Weights of a small spectrogram enhancement model: log mel input, norm layernorm.
Rows from block 11 of a small spectrogram enhancement model, named by matrix and row number. Rows with one number belong to one channel. Each number is 128 + 32 x the weight over its row's rms, rounded and kept within 0 to 255. All counts start at 0. Numbers have three digits each.
After each channel's rows are labels from the 100 clips, of 14976, where the channel reaches its highest value: "band" is the frequency band that holds the peak; "responds to" is what is common among them. Only what is clearly more common there than usual is listed. The data: simulated modem signals in the audio band.
# convs1: first pointwise conv (model.decb.1.1.convs.1.weight, 96x96x1x1), inputs 0-95
# convs3: second pointwise conv (model.decb.1.1.convs.3.weight, 96x96x1x1, transposed), outputs 0-95

convs1.51:139119129161116163148130120114144171150168147112143120173115141206138212168130116132110203096129144141184133176089111158101157122140068121131130214115129159093185197117169115167157127138162120131086127137141104120104090125159144154140103105172089101152144110170094202107162144171163138165
convs3.51:100101092081118155115100128083138104147160196131086125073064152161182190128147094165131137104119117189151144178159112158146140095073127123117136177124128141199131139116158180069111088115104105078132133146111120126162064122106153149112111171140156094125175083142142160118179185146174096117
band: 1000 to 2000 Hz
responds to: burst

convs1.65:215144116121117135111084124135127159115134092143102074133128146150133167166146055129092157127176078148120121128099140093152087099116119124143011139111160132098157122170133127114142125089112109129119100100156108149114156147159192129042174151128149206189081168105148124171117151128141132127
convs3.65:114144165139144179145110138141113094109143097104112111073150129122156112151072152052100151147163109180174137119091145149106063149143099092143195121145104121141141078108130187148096144114068141147128090134020143110099098135163113107139092128130057088060087085116147152122170122140106141141
band: 250 to 500 Hz
responds to: frequency hopping

convs1.73:090166100116141090082104144133154107117116126120085036119131084192127088122156100148134092131139084116116102169185136120118112129208148061172133146105081091137117110116201099160134092153149154146118086097176141078127127142146061151184127127086136147130164174171123121121160171121091117095
convs3.73:128176097080133180111058123094143093116128134132156134075059134217125149145140130153107121127153130167130168167086115133147126109126171155130130164120113168183177136123151155160166096119068114085143083141091130073121124079084100143086150088099160114107218140139169094082107153122147149121
band: 500 to 1000 Hz; 0 to 250 Hz
responds to: 800 baud; OFDM

convs1.50:188092143163139195180080140122123144140156085135164136100126118124170105155092115146124081124135224150131129119113124151155144075079103151136098127201099133105137124168138157133161146146200114131115079143112139142126095152104117106114121175138154016111080166103115111137083149183125153157
convs3.50:102114138086111130178111120101125067123149125118196099098078116199088136145098144128153136138171195114137130115119135110110132131107154174085155165186100142214135063145164115104115108075169127194105124108130147097141089106155170122136140137151116105098096109132121116147056213131145146180
band: 4000 to 8000 Hz
responds to: strong noise; burst

convs1.82:189188091174137154153124104148144153080199085097111106126126156166078090133080111180130152151151148154032129131183192117140134102116099121134150129165176098115138117104114116049132130139112197133155061137136126153067137081168103135124111133147152124142138104159153133128119145070143112114
convs3.82:113179154173103128146142142107130145129172190084090077152118129172175144097133091128120092058109130168063142140158059157119131156128083178193116143079136175115151173141157128163185137153167122111162075142151116065137149117158124134091120121104130115126098110198134077128112174119079111130
band: 0 to 250 Hz
responds to: strong noise

convs1.5:079178114073119112115094128128147124144113153197187186120106090178123132146172000130136088129146157090129118104166106158120163124124096134126126125143145151120118148142028153134136092153098163121117094127158090103127111123149138087158099113102131122161106175136118123106115160132138204110
convs3.5:131111132199120086083157127108111113097100163134169135142153067089137143172139106119086103187173128111138105117110176129152136196149133164153136112118090130138163107160155153097074155139122188119064160158172162181119157102122156117147077130112044131108060109163147119146094130202134141158
band: 2000 to 4000 Hz
responds to: frequency hopping; 100 baud

convs1.59:103170149149137145142143112111095124147115105097129141103135184117119093152168105126160038120132152115144088139049124110151162160186126107144116120123084130179128125098142095083162133155142139219138110111135054144182124132109195140182067111138119084126135131126126177040137139128175155151
convs3.59:148110120129152109112146130255081152168108115174101119151137111086168129156164149116107114146145131115140163053146126151123131062096083096198091136113120098188159109130128129159139206108154132085112155101105140100104111117148145125089127107141120099112131157149126079065164107133119087134
band: 0 to 250 Hz
responds to: strong noise; carrier: 1.5 to 2.5 kHz

convs1.75:164089162112134069136138149135135161112126093164141233093162154135150122173114105147127121147143199113144163128113128124143066115163150094121150133174120167123139105078134177112084119152102127117150095066125198107145115140108213106137105059151154156056143100178129115156096130115135167103
convs3.75:114137146137104139112109144076155162132185175083159101091124136160144178163180105149111060102126094141114169132131130126072116194161132144137130129083072210141114113121155112142142112086055170109116105159092090126133131131113148124149115087210093135076126113175132151131108104089082103060
band: 2000 to 4000 Hz
responds to: frequency hopping; 50 baud

convs1.10:000154126138124139121136159123124116082182129117138093140119065103114178125101107110149103158126145122122098125128114120127113119144131102130207135124148123130154131102186128151098119120119134145113089140170133136110092092126187102126136159155136154155149176141126169107119123112119147133
convs3.10:131115112164160035108144095122119123091085136139132091150122098091106128141137081152121143129083093137150110097141138098127104070053131126088133147099148069154091115091172082095092120152116082095115185148121175112161147128060047147097124183098113172149157105150138182080166148152141115110
band: 0 to 250 Hz; 500 to 1000 Hz
responds to: frequency hopping; 800 baud

convs1.24:125121177145184124132128120088120099125099085141180126136139148141059138113165207096084107118097080138110116132145106159174182199113094104152193110059132093142105118155141126143159073082136148128000135143099151118129080115134115102141123130111145141122134153126145095096133144136119099099
convs3.24:123138112073139199098155129040155115079047163108165102135030156181075130113126134143153080126103131146148149145119037117127131163140128125123140115182097122118124145175155119144202085087122135153132115146144140087137101144107162068099106155125094154143150112149120096121125092114137115107
band: 2000 to 4000 Hz
responds to: fading; strong noise

convs1.54:166143112159103104121124141139141155123148127153192133120153109153124108114218208092129134117150082105172143143139118110097084099167077082222196131132098166115112143139121152084114103185182167108133111126138106091163141082136165150136124094112173111152144084154101138077112183098079141142
convs3.54:124154108098088159128075178064108088106135185094146119066083127234117132080136127139128098123184131154135160119094096153123143168146144193097128165145099159180119168183155125120162086091130105165129070098123125105142134078110124142125140119131118116122182086151095132111104188133104147179
band: 1000 to 2000 Hz
responds to: strong noise; fading

convs1.93:076103108100133090137157100152091163087155146154118103132150126140232139078193087115160135149136177105113103122136121113142110123131097030163094134164162158141104100112161149099197103193171163163163145136098113180089139109115160120114152098140111134128105117125162133126094144094086177180
convs3.93:101100132151117095147136120137132172147087123110078150184169137000127152173116101151142139134123097123119119155149150116131123149120085044140126115125138119111176117106081113145148178178177125067161143142162128156154105140166095130118095148127112143088106151140142088144193069128152105044
band: 0 to 250 Hz
responds to: strong noise

convs1.34:146115106152139157113124139128130119126109108112112146124115156130106111149130149111133123152137187100082083130152149145144153108131126150119236110024080106131130121152160150190121161103104005140141014115149109138142170131129135117152107157158141092098120062123090131119094129141136143107
convs3.34:107160106107107189089111141143157133138128149058117085033068122126110155084167095120151138111103144158108150163150118139106159114148178104172189114122158172186102105121157129214159120153094064073137156168104106109171145113121117121155126140091110162167144163121142133094126133166124147065
band: 4000 to 8000 Hz
responds to: frequency hopping